Weights of a small audio frame classifier: batches of 128, held-out accuracy 99%.
Rows from block 4 of a small audio frame classifier, named by matrix and row number. Each number is 128 + 24 x the weight over its row's rms, rounded and kept within 0 to 255. All counts start at 0. Numbers have three digits each.
Before each channel's rows are labels from the 100 clips, of 14976, where the channel reaches its highest value: "strongest on" is what is common among them; "loudest band" is the band of the loudest frequency at the time of the peak. Only what is clearly more common there than usual is listed. The data: single English command words and digits, spoken by a formant synthesiser in many voices. In brackets: how many of the 100, against the usual share in percent.
# c30: last pointwise conv (model.blocks.4.c3.0.weight, 192x192x1), inputs 0-191

strongest on: /ɔ/ (66 vs 9.8); /f/ (61 vs 12); word: off (59 vs 2.2)
loudest band: 500 to 1000 Hz (67 vs 16.7)
c30.151:113107156081118130101151110160124160103089125126149125108117187128145122065119147130144115108134113142137145127104131114122151150138143084089124156120107151115156105093161156106120171137163113105161117125119130109117105111147165118112145140092096107088139176142082100114149138123167155151137134117126141117132113151105120131125099134153128158143114133178141141062087140123165125131124113183174148109095123098129091122109151092089127110118142130159103119119166126119112139138095119141167138128152138138182108135144150089157119155124146102139193091097155137102121132142161105111

strongest on: /aɪ/ (56 vs 9.6); /t/ (50 vs 22.4)
loudest band: 250 to 500 Hz (52 vs 16.9)
c30.2:128113146114139154148108169151103133121141146095130101155134097126139108097116122074135133128094141147123120100104124139157134148109142131097144097121151114138092089145126154116126105091137126161159108109153118078126156121092114128131122159132099153105135144140124116099099067083094104075106144107101135102115098126104106116102118070109115124123088136163069122125100110101137109122085142098138090080185143116089153112140074136119123114128085125141099137114155140141173122096118123112110112131115099092119133129121097125119119146118083145089148124134115156114118078103122129076

strongest on: /p/ (47 vs 17.8); /h/ (35 vs 3.8); word: help (34 vs 1.8)
loudest band: 1000 to 2000 Hz (41 vs 3.7); 500 to 1000 Hz (37 vs 16.7)
c30.167:120101135128132131129159117143142112141111149119138128118126086127122122137129094121163130111166147134140092149096089170161103106131139150109113101123094149149141110108104135147108232159147144130123105087108115121143100109133143124133156143124097142110132104096087076117145124129136160100128143124134131150138152154204137137138119175126090134150168159098142127123122153135112099149146119123135127188157136133112144110131117180133139116119115171098103125100105197141109103093100107106110123136186123149123119135126165123130128118140160120134124111121158084149149195110130135104

strongest on: /k/ (94 vs 15.9); reverberation (61 vs 34.4); /l/ (60 vs 27.7); /ɔ/ (56 vs 9.8)
loudest band: 500 to 1000 Hz (37 vs 16.7); 2000 to 4000 Hz (35 vs 2.7)
c30.191:129103142124121101153105086119150114126127157082119133064066151083130135121111137144136100122188195140059149089149141136079154125095138123155128115120112103138135127140136123119161149131132104156122136125132124126107152130103136167151157124138117155124054094145111107119109111105133126146147119157126137153112130128135070098099105118131125146136114148101126127128124145109107153117152166132134124132117118132124114095127158119118137097102134112176097159096135159141131106154073123109120096098102178077129104111143153119126113153078166131128116124078138112147158125124087112132

strongest on: /s/ (98 vs 20.1); /ɛ/ (60 vs 15.9); word: send (35 vs 2.1); word: search (31 vs 1.9)
loudest band: 4000 to 8000 Hz (98 vs 11.9)
c30.166:163098112126132120144135059143098133110168112126131102151146135086134141120157128112098154116135140104130102132114111066144149189144184143120114048095138131151155143126158096119154112095124083111165117131147120083125130139118153118145105153170096119159157087111134086129102128122089154074091172107177126147152142128128121111072120129137131118131081146117122164110124145115154116121161141098135117162139094150109126108116121142124119164113089145119151132109125090133126109134118141153092139121132123099106142157128108141150167107105110160114152116092102106124129137118153126116

strongest on: /aʊ/ (65 vs 3.9); /d/ (65 vs 7.8); word: down (65 vs 2.1); word: two (25 vs 2)
loudest band: 500 to 1000 Hz (58 vs 16.7)
c30.8:141141179138167145129135099144124143111099107155145128119138125143126103155132152106120138152084112150124118148132127118136161131097079122135166121107099154143151134147113150143151146171127164103113150143146138107135148146163110163095155123130103088116102150146126139107117106144185147140141122117123127149113174117166111165145175141112122137093174135167129160134154176145092140157139107125169117136111165140183185143126131099139112167094143095128101104143113116166160084103146143122147147069134109132112096089151175149129118112098138143111129158120106138089106173106125147121

strongest on: white noise (44 vs 12.3); /i/ (34 vs 4.1); word: two (27 vs 2); word: repeat (27 vs 2)
loudest band: 250 to 500 Hz (63 vs 16.9)
c30.97:123110159145103118133108137163107168102141100124101079132154165115123113111118138127090095135121117158121122099111108110108183179127086110119137151108120118146089131120134127146157101106133087061122124175128114109114077114102171128074135110128115078128116158112119163106093112119116111127157127103112133162132133113128140138099117102121144147088143083119123104130141114112127142150128096121111098119086158107124107140132135134135139131125129096137116130120100073105106126094155121153150092139072170115121119097094089097102151100084082148121118112117158160125090119127138163170

strongest on: /z/ (60 vs 7.7); /j/ (37 vs 6.2); /k/ (36 vs 15.9); pink noise (30 vs 12.6)
loudest band: 4000 to 8000 Hz (66 vs 11.9)
c30.122:114133139098161137148153133165121146144167119144137136176144152120129129118126095087177134107133148112143150131080162105170132157172191132140123133149162130201137135139081146154109136082117131104119113162141117126182156114108164103106135155117136139119131115117136157171142115097125105089097121097137103127104162158135124104124087139169139113112160102156139092157143154087166137135101126155144175150113116149154090131091094136139117125150097152146161116080103141145154081116134143122113153132123103125111153146159117130150143173134140137156108100147129137147131135128116122098

strongest on: /z/ (77 vs 7.7); /ɔ/ (69 vs 9.8); /p/ (62 vs 17.8); word: pause (62 vs 1.8)
loudest band: 4000 to 8000 Hz (50 vs 11.9)
c30.45:155161169130144146158116080103127075132165117146096136148121115128136146171118113144135143119177140095102126152142137127110121139176101130138126108150115101178131133123119149107156124095151145100135044117082126119184162119068093072096143173116097135076124123092103161133125106152077117087127125168145108101119134133081129121137105147120142128144123138135117117120134116125158110119097152123155127145153145126136133138170111137185122133176131158115143146090115104160134121146132124120133155146122158114141127146164128133133148138109170140125138131165133144142170123129158138100

strongest on: /oʊ/ (88 vs 15.9); word: no (45 vs 1.9); white noise (33 vs 12.3)
loudest band: 500 to 1000 Hz (80 vs 16.7)
c30.162:114116128101115119109111090126146144118097142134100127117123172120120116108151173117107088117120127127088166104120156125094134148118151100140137208102134180102086099103096132103104127135147087099104134151155132169133123124130135125128127127098121107084109162137125165096095131136121101140156173124125122093092148110087129113124104073117093170131144097140174138080110125102118136108158113145133162091113149107110072147099162094155092134117126140138156153145145106162102138157115123150152100129134141163130083102153165143156108109121163154153137123139126126101127095113124147119

strongest on: /m/ (43 vs 10.2); /oʊ/ (41 vs 15.9); /aɪ/ (34 vs 9.6); word: timer (28 vs 1.9)
loudest band: 500 to 1000 Hz (66 vs 16.7)
c30.69:117126119133147159147131116156169153120116121117124135157119114105111144146154151097135096136136082180149089124117123130150125130125128124166129134125129153105114132132084105147096101157105148104142092134086129101120099111113133123114085133082083135109134180158144130114153118080123128127126141119148129127081148114115115137157092103147122124115131108110129116115149153099100126137137139162139131126109078110203155155156165132111136137136171117134117115112127093141123150107151157129176065111117125190163119108116157135103070102140150122118082129178127140187090157153098140142

strongest on: /ʊ/ (48 vs 2.1); /ʃ/ (48 vs 2.1); word: push (48 vs 2.1); word: three (27 vs 2.1)
loudest band: 2000 to 4000 Hz (41 vs 2.7)
c30.79:117105104119137164109111128126115110119142129126119101157105107135083092149148107099117134146114132155126138126117148070117106137107103121080133117118123115174147154133126105143163101074122130083116099160127117120108162099121121093106097106108109104079116176168138133101112140157101125159142109147124144151094144083105150144113179131122129101104101097083129081068166107115133122096140115111114130148092186143157114173099131131162133137087129102098154119109119129126143113111174085097123125102109094118111186085127121115135125118116117152111102139162122126098130142103141147120

strongest on: /oʊ/ (75 vs 15.9); word: no (32 vs 1.9); /g/ (30 vs 1.9); word: go (30 vs 1.9)
loudest band: 250 to 500 Hz (64 vs 16.9)
c30.158:108085135136123107098166082121120173104097102112097149134129156135136108146116177156099129127113079116097152098105107083115121134114108110102149173117112110138160134111152130152129105109171081121136150148096126103100085117107161126141167077146135140122121152125105134124107115133133113142134161125098134133121127143108116122123131113123119149159143142158176095087158100102108137157130115116166110109119167129110133111130181114187112119100138140163085121133111080124127090094124136112129057144144147172154108124145163128120099108117175116156158108118169121114145120123154167128

strongest on: /ʒ/ (43 vs 2); word: measure (43 vs 2); /æ/ (38 vs 5.9); /b/ (25 vs 2)
loudest band: 500 to 1000 Hz (48 vs 16.7); 1000 to 2000 Hz (28 vs 3.7)
c30.189:100142115102120129121103141116148106132147145124123136137131111139098100144118067123174108157143147120110167109139145160104130115144175138131141124143096123134115108136098142168103172114120123092106144149092126125123136100157138129086132142148104076119114112095130145119121123133136145073070095119134105089062141097138116117104121144140138190146164085136096086140147131099144135154151095164093171138116083118145116139068111153116137104127115128119149092082118131149116138092167135137128174123109117094102136151143102087106118122127137166110117130128084134185137151131124113130

strongest on: /d/ (62 vs 7.8); /ɝ/ (52 vs 15.7); /aʊ/ (51 vs 3.9); /aɪ/ (36 vs 9.6)
loudest band: 250 to 500 Hz (61 vs 16.9)
c30.138:139136117102120136110123166141123133122148138116099135156115171139129090124109100117123159172137139096131156139127151148113109103124128135137117092121151090134078158116168114144186130105091135148161123113128143146128141110087135107144119127106141148150153091136160144161099087090125119132182098151151118109089148153081120098133128116158177179138117099137081134134131128142141192093118129115116165091087116126108118147163124122122128131137142119136118163178109114116151136110174087091138146141084169114122113121120104137084111131143137174146142149154061155130136125133125167124

strongest on: voice: child-like voice (56 vs 26); /ɔ/ (37 vs 9.8); /z/ (35 vs 7.7); word: pause (34 vs 1.8)
loudest band: 500 to 1000 Hz (63 vs 16.7)
c30.9:089108117104090157061169144194139166124118148187154132149141142145131144148147146092117100104151169135117126155106141092104144130123083128113156090162086104074120145098136145131148110107136136117158124109091148146101147136167135134127096131157089093133138149132126111087145120137121135112104114142134123101131122155088145167154128106104127114097120110141141150109122109123143138149122123165125136111139106110102135081169169132082157161114123141178110115098137111131114117169097139160124136148099142118145118151124126146137149069065119130106112143117117157146106119124113114167

strongest on: /t/ (46 vs 22.4); /k/ (41 vs 15.9); white noise (35 vs 12.3); /z/ (26 vs 7.7)
loudest band: 250 to 500 Hz (41 vs 16.9)
c30.182:096083095125138134070155171145100160128090133103147056099168124108111108108131126093147096159123133117125101119118107136147162155136099118063146108132116138085069147112101097112119124125092108123117158084108101135092115108135133121128101106117110115161144135117140121146133133154104127116131148119135140120122121091126120135068129125090140110092126119104155104134111146151084121123152169109075108131156098130138149139113148116104135148071163093151093131151137109136117135103148156137172121131133143129112100117144091126127146117118117122080095104093074138112106136084141129141

strongest on: /aʊ/ (58 vs 3.9); /d/ (58 vs 7.8); word: louder (31 vs 1.8); word: down (27 vs 2.1)
loudest band: 500 to 1000 Hz (92 vs 16.7)
c30.109:134108130097131166085053125148117101133101183099162136096135127177122098059108124099119124136143125101100136161116110133120140082077110143086176119114163153152109102148098151142122162101129107097094139153113106133132125120138138066112096109132124153144080148164146160125109136130154094123113123122131124145138144141124142098132100109132117131150136146121114084107120121114108152108109100132157135157118120132143127154119106077101106137089164118100125140121104124127077125096149146100163113161163129147170127120152149144070096099099142111154110137130132162121118132119130145116

strongest on: /ɔ/ (79 vs 9.8); /l/ (76 vs 27.7); /k/ (75 vs 15.9); word: call (71 vs 2)
loudest band: 500 to 1000 Hz (61 vs 16.7)
c30.19:164125134146149096139081101088140096118113143086096128079145129109103062129130049122158155161160136176135139117105106096117146090076135175143113143083130108124077120149108078132152128120093132081121121131121148141085150103085135083121124128110080079121126122117128135111111084108135150089138117114155111137145135080132090105119111113127133142155128134105117154107143109130102096113133110120079157152132114157114110152159109146110125105121105123134149144146095140162131119117133120103111120104131120143118112107138120096133123086105173111128101131106120108106126153133127099115

strongest on: /z/ (48 vs 7.7); /s/ (45 vs 20.1); /ɛ/ (36 vs 15.9); /ɔ/ (25 vs 9.8)
loudest band: 4000 to 8000 Hz (42 vs 11.9)
c30.169:118100137139153147102091109117146063128155137089115135106153137123128118090162073118135089154123113142150149136135100103105131155117122120135111084165111113090164144089130110124130099129135147115091087100136158137111158147131142121118101142127056089153124091163074115099125093126138173110122138174137127162093080122123130154156130135121128115107110163142125135143164112158148072125144092114134131131100188124084126114115172147112128116122133096113136107110141115142117132123152124148125150086096106128142114110101100112131118104120127093080077130096106119150130146131129122085

strongest on: /k/ (86 vs 15.9); /æ/ (85 vs 5.9); /b/ (59 vs 2); word: back (59 vs 2)
loudest band: 500 to 1000 Hz (71 vs 16.7)
c30.41:126119130115139121137077108137151102133088148124124145100116151121115072109126112113176159155141147125128150103130134133142139120115182161105134141163130154130102093115139111160117087118126123097129148127094123116097088125163166133116170084161159155159095146120110156148134118123133109110116133112106107130152092129126158091115070152146147145111127137122162093093141142060138088150159120104139129139154105132149161121127114104114154108129146117089132091127077136148064141111139192114100131135140128123171116160131139082119105121127111087113107152111109129148139070132106099133

strongest on: /i/ (44 vs 4.1); /θ/ (44 vs 4.1); word: three (44 vs 2.1); /ʊ/ (30 vs 2.1)
loudest band: 250 to 500 Hz (62 vs 16.9)
c30.165:142141153102146141119143113167135132140106127156157108160102084095148108123128133123100130099154120126136086125125106125132081169146110113093124105117136136130089154151088175140136156151148159128099072117132163145198133198166114053122108186132108066107089134175144099156184139126123110108145130132141085137119135127150119129142141161125096106126159134110123131142108101128105106125111118149097151109117130103124092150148130131151107109153111093096105112115120144115126163116116139093148087111128128102129123109123111113142126134106135151118130096125155100173099140153109126129

strongest on: /ð/ (30 vs 2); /w/ (30 vs 5.9); word: weather (30 vs 2); /aɪ/ (26 vs 9.6)
loudest band: 2000 to 4000 Hz (31 vs 2.7)
c30.152:133140168145094104118152107142138136162102130128119094173081121109078116164142105098173140089169181141116144121143212116107166119128182124130098145137107129112137143122126114111147106137126114132101148112132120135108166087136152186119149129162129164150128141144153136148112137111113120134166101171109121132099125115088116154138164133159103167139110136127118085104112122136151148144159127139195155112089120097154152094125116113115112140115126100153144115086181161146098142147104153138100161106147112132116148118115150143151122116134155175112089150135116115124110133136145117121

strongest on: /z/ (54 vs 7.7); /oʊ/ (49 vs 15.9); /ɪ/ (44 vs 8.1); /ɹ/ (43 vs 15.9)
loudest band: 4000 to 8000 Hz (29 vs 11.9)
c30.71:107107116146151095189106101144119130111146168108136087113145120112132110123161136134151117102159165129132137073133129142146143184144174115111108067140107081128134123119115163133139150131111119169168131129115144118157140102126089104147147165128097135117137102086101143121146092105117140081110144121100148118128140133121159131114166127133140094151110138145095146093147141115144099112132180148102118177141134141115143113160077114136170108157158136107146178136113131125135135145114136117114141118142131072145142169119132110146144171118146133140155116100168155165178135145121150066

strongest on: voice: child-like voice (63 vs 26); /aɪ/ (34 vs 9.6); /aʊ/ (32 vs 3.9); /d/ (32 vs 7.8)
loudest band: 500 to 1000 Hz (71 vs 16.7); 1000 to 2000 Hz (29 vs 3.7)
c30.127:137133114128148172126069151144166090131129149146175132155115110137146113130123135117129111142136096143135134179130090128119097110114095146144143105105139097090122169051140095124099125124084131111096130112077147128119127124096071106121065132141112108155120115159121134126119108147198152115136102142128139099052136134125159116158109142159151139150152142099075133084111116135110121113120098155132148133097136115111092143127142131135130116110159109124134130132117140123106120094113127082118118074095126106134126110149136135084168130128186110119164152130135126142109155137125106115

strongest on: /s/ (100 vs 20.1); reverberation (78 vs 34.4); /k/ (77 vs 15.9); /ɛ/ (62 vs 15.9)
loudest band: 4000 to 8000 Hz (67 vs 11.9)
c30.42:134141141121154126118119148111141109126162142129079106128146116122119116120115101101128131163143148154134135146130128095121131120157159120156137119125145088125173119168103123090150114102121115138116137132097069121136155151076122199109145159199141141105172173135161128121143109156098106125154111090155124136103089129087066133134134121148175122135132077145123140137156151148115171112142121078135145107076116135147129168143129090123101124142126119137155115168147147133133161124134079098168119171140142133067126105111129135102122119154132156153075127118114109114105112142140120138

strongest on: /oʊ/ (52 vs 15.9); /g/ (31 vs 1.9); word: go (31 vs 1.9)
loudest band: 500 to 1000 Hz (82 vs 16.7)
c30.75:116097109096112130120119117097127142090118170117148147147145148138117111095163126121138105139135082144097150105121088119099146125105162126147142132099161161098105102151102123096093112137129105065118114152139105147116124147118167091081075128134108136101134178147165156115112156117156127157128158116114118074086139127116098143109100101089134152140149085151146137109150151118142115131130123119112138126122146129155139189116121100091121149149160145108143120184121127172123176131149091075165138149136134171116171131170134147093123144140143127129135174125128135104103126156167128129

strongest on: /s/ (46 vs 20.1); pink noise (42 vs 12.6); muffled (low-pass) (37 vs 12.2)
loudest band: 250 to 500 Hz (39 vs 16.9)
c30.76:115100130115123122135126129102099152105141103126104114102149146100145107091081125139104140159137127141122110174134107119104124166156104133106126110137144106119154142135105179135163153111139137149127115154101128142112175090122092127096101158106137087121124148136132149071146096144131132160124141112156104143154141164112123147073152122116154140119140089185081117099158095127106169125082078092120116122118185145151123155140114150112107100178089131126138100145136124088181156114137099136117128150110131071131130087101086151118131128118128144129151115121168137138104109131139180134

strongest on: /t/ (94 vs 22.4); /eɪ/ (63 vs 6.2); word: eight (63 vs 2.1); rumble (30 vs 12.2)
loudest band: 4000 to 8000 Hz (42 vs 11.9)
c30.13:117149145104150134104129134132112123158143141141130112137107115134151137111128120135114139125137143149126121110135140167100123146100150126134136147113151116108137084151105106125112145058124071106128138137133117090130112127159142114096107110153153154139091141124129128117116126152093089136143132116096117171137128081056133117102135095104117138148079125115142097071162072101096113078100113083147116122115142158138149152111146133151122115108124126131129131095138168194130110127125133136102089095112072148104140103142115127108109075114119133110085154127118132093144088063108179155

strongest on: /d/ (91 vs 7.8); /n/ (91 vs 26.2); /aʊ/ (90 vs 3.9); word: down (90 vs 2.1)
loudest band: 500 to 1000 Hz (76 vs 16.7)
c30.154:190150164117121137157095132128125130130126157089153126129113096133112114159107109099110130132150139106101129154104095148140121108078117104170136100128136102100111107112100129111112123145100102140111093089111089107144110127119166120107087117120082143111098111147145112122075115137117106123124124121164115102118123125163076103119082156097175130138171142109124145144112143105125141123084086129095130132149082129114173149176122146048114131137131160150127121079130118096105156130123124147122157092196142126102108112137123130159128109112112129098144136145114139109091146115171115109

strongest on: /n/ (69 vs 26.2); /ɔɪ/ (40 vs 2.1); word: point (40 vs 2.1); word: nine (29 vs 1.9)
loudest band: 250 to 500 Hz (51 vs 16.9)
c30.70:151128125157126118129125101143121126131121096144100118130128126105120124129175097098166188175130120145140137129116141102135129121144154119146106137091113110147164105098121064152127137115106117153141147094151159093121152139109122129181102130122144170149139134089149084115113122196126125121135127168101148131152120097128132114136130152118111095123086200103127123145156083149136098103134152097122084188156124125081160119119114146159121140133077142147113131120166158130163113108101139095048146141134126127128113110112104165124119155141109131095135125167155105108121125103118134113

strongest on: /i/ (97 vs 4.1); /ɪ/ (97 vs 8.1); /ɹ/ (97 vs 15.9); /p/ (97 vs 17.8)
loudest band: 1000 to 2000 Hz (33 vs 3.7)
c30.58:197105108112144129130092115168145102092097143137161108141124100147107120141120130141121146144136129133104073178115076140140115135118096141112123116126131139126098116149102096134117144113100129111074116092119098092116138151165128089105092103155101120096085135108160089121159150120128145109141105135082164114140146112140110116119103098114125090130097126146123121083155111130133134097063127173156097121136099179088135114112132100128146153156109145097111150142116143114109131123129144109128116101128103160179130108127106102076125097100123120101092122122120080080151122105144116107

strongest on: /n/ (100 vs 26.2); /ɑ/ (62 vs 12.5); word: on (62 vs 2.1); /ʌ/ (38 vs 4.1)
loudest band: 250 to 500 Hz (46 vs 16.9)
c30.24:129095150141145109176108107112136130117139097129105091111127082104108116143170098146135122144094145129157090105128127123187144147132127133097070111103072117166130133124120132161174115100118136122149105147144123110156146104133071145134122116118129100104131125091134119120155148132092130112155124122077133127149078098094082168083129091129120132115069104128096104086134072158133129128134162145140136138134100132114146124144065124138119115110118122105089123116131132138145130107120121119134120141138152126125129141100106088085142166112104125138165056107169111138131108125128113171

strongest on: /p/ (62 vs 17.8); /ɹ/ (38 vs 15.9); /i/ (35 vs 4.1); /ɪ/ (35 vs 8.1)
loudest band: 1000 to 2000 Hz (34 vs 3.7)
c30.137:143105150101130156156113148104126073109152124142145160163112100112154175141133089176092119139145088095138112201150124151145106098112117137167108086117132121115120136148117115133141124132109136110117087081110101110162097148130177135123118134146099110133128137112134134159148157104118136132105100124145149073104133130108120109139090120158186121161123101117133168078154134116122127095142164131116182147113059139134104153123099117101124108146145137131110152150112146153097134117127115122143124140121162104138110106176110082121147133126127152140101114116105087142150120128134059137

strongest on: /aɪ/ (70 vs 9.6); /t/ (62 vs 22.4); /m/ (53 vs 10.2); /ɝ/ (53 vs 15.7)
loudest band: 500 to 1000 Hz (88 vs 16.7)
c30.112:130119168118104140127110116126156148097108108117128124142139126131109124153130117110156136103119132150089139148117148113163141144101145134148117113117115133097153154141156139152134093105113142136107175099089141134119135099157113110115099165146124149185091109145156149162150150112166139132126054128124131113109140183189118159163075155172136139126156145129106094158155150161152172152131150153180111129135132135147161107143125160101117122141115145104108106157128123093146126101131124090118142158142157118178151096109131112104150106149125110156133136169172107151097171194136136132

strongest on: /i/ (87 vs 4.1); /θ/ (87 vs 4.1); /ɹ/ (87 vs 15.9); word: three (87 vs 2.1)
loudest band: 250 to 500 Hz (47 vs 16.9)
c30.123:141145134150170095149139128197081177170092134171118063135149133051107080166139140116090141120126124138122122117107138139157149168113069120150162128103135141136142127135128127122096127119085106145124157121136134125152144109113094089129118146142139154147111141142137120110134127166095093130151146147136161141161145133122122156085158140140130134131152169121143102136147110148119151133074117063135142127135155124154154127091097149151120173140108106132088154116153136127162176115135136128125157129166127129111126134103138157095090080131122101114115125142141106133098109126133153144

strongest on: /aɪ/ (77 vs 9.6); /ɹ/ (36 vs 15.9); white noise (35 vs 12.3); /v/ (28 vs 6)
loudest band: 250 to 500 Hz (48 vs 16.9)
c30.77:153121103114149096119119158150094159145101109125099060161165119117100076167176102127113123133131159166179112099103137135148129165102065135124127074130119121094080128106145114140200120100078123131152149115182169137079128122171096125146140133102131123151147093107137108124106119100130150103117103145158136112136111094107126115119126112133118147125121121100083140152129126138107111093163131138100161133091103095117094161100109154127163151124102132147114099155134111129128151147124107127125143117111116107134122165125104136098136156149145166104116152093118126148144130137116132104

strongest on: /n/ (55 vs 26.2); /oʊ/ (49 vs 15.9); /ə/ (30 vs 9.8); /æ/ (25 vs 5.9)
loudest band: 250 to 500 Hz (60 vs 16.9)
c30.26:134121113188163088161130118106089144141084110088079129059128149134126111141134121143161137157127141073125143102140141119116106121109101135110120133111116112144084076162119136160130135094159126114148119138116176104126105118107096131164159130123141153108124104122123116126140094138085135101127112102135100138159089114090143128127079099110123080144128127119133113114134094063138127148105121087137124142130140150103137115140132093143155089164083113138090148120103136126107114101120143138108145141129147101111119137116118123115128139145104116119163133107163203150180138172094126164

strongest on: /aɪ/ (91 vs 9.6); /v/ (54 vs 6); /f/ (53 vs 12); word: five (53 vs 1.9)
loudest band: 250 to 500 Hz (48 vs 16.9)
c30.125:165096190122160138137096094098142073108116131093124131093110067093154129124065098103146182136131121130116123159126151139134121087087121145099090126165084151172134148137135136162160100112139134179106147147126160129123114090127123178121136113093156124120115103067120122126128133106128101109137138196110142148132139126130119139154141088166133171119119119126139116152113116136134147160109149149109127132170096136110104149101152116137096122150132097117132106109161114130141085133115163117116140143123135165113158166116150124084134145125129140135156123159130131120138154095129089126

strongest on: /i/ (94 vs 4.1); /θ/ (94 vs 4.1); /ɹ/ (94 vs 15.9); word: three (94 vs 2.1)
loudest band: 250 to 500 Hz (41 vs 16.9)
c30.50:125169146130140129091088135160109179118090099182094131176137111120093127162186131095142111163133135147133103146133137112119145143100112101136143138143126131105107139115130151152125123115105143111062154093152138117105149103126084133106117110114116148147108117096168095127098108103117107103182089160109154112163115128113140181125135110123135139117119123128124095173128129128131137166097102128118158108147158098129131112084112144123144178116112140137081134105157149120170080123154129142121108110103086112129102160130113168119100146150126102103109120106098118177119144092085143142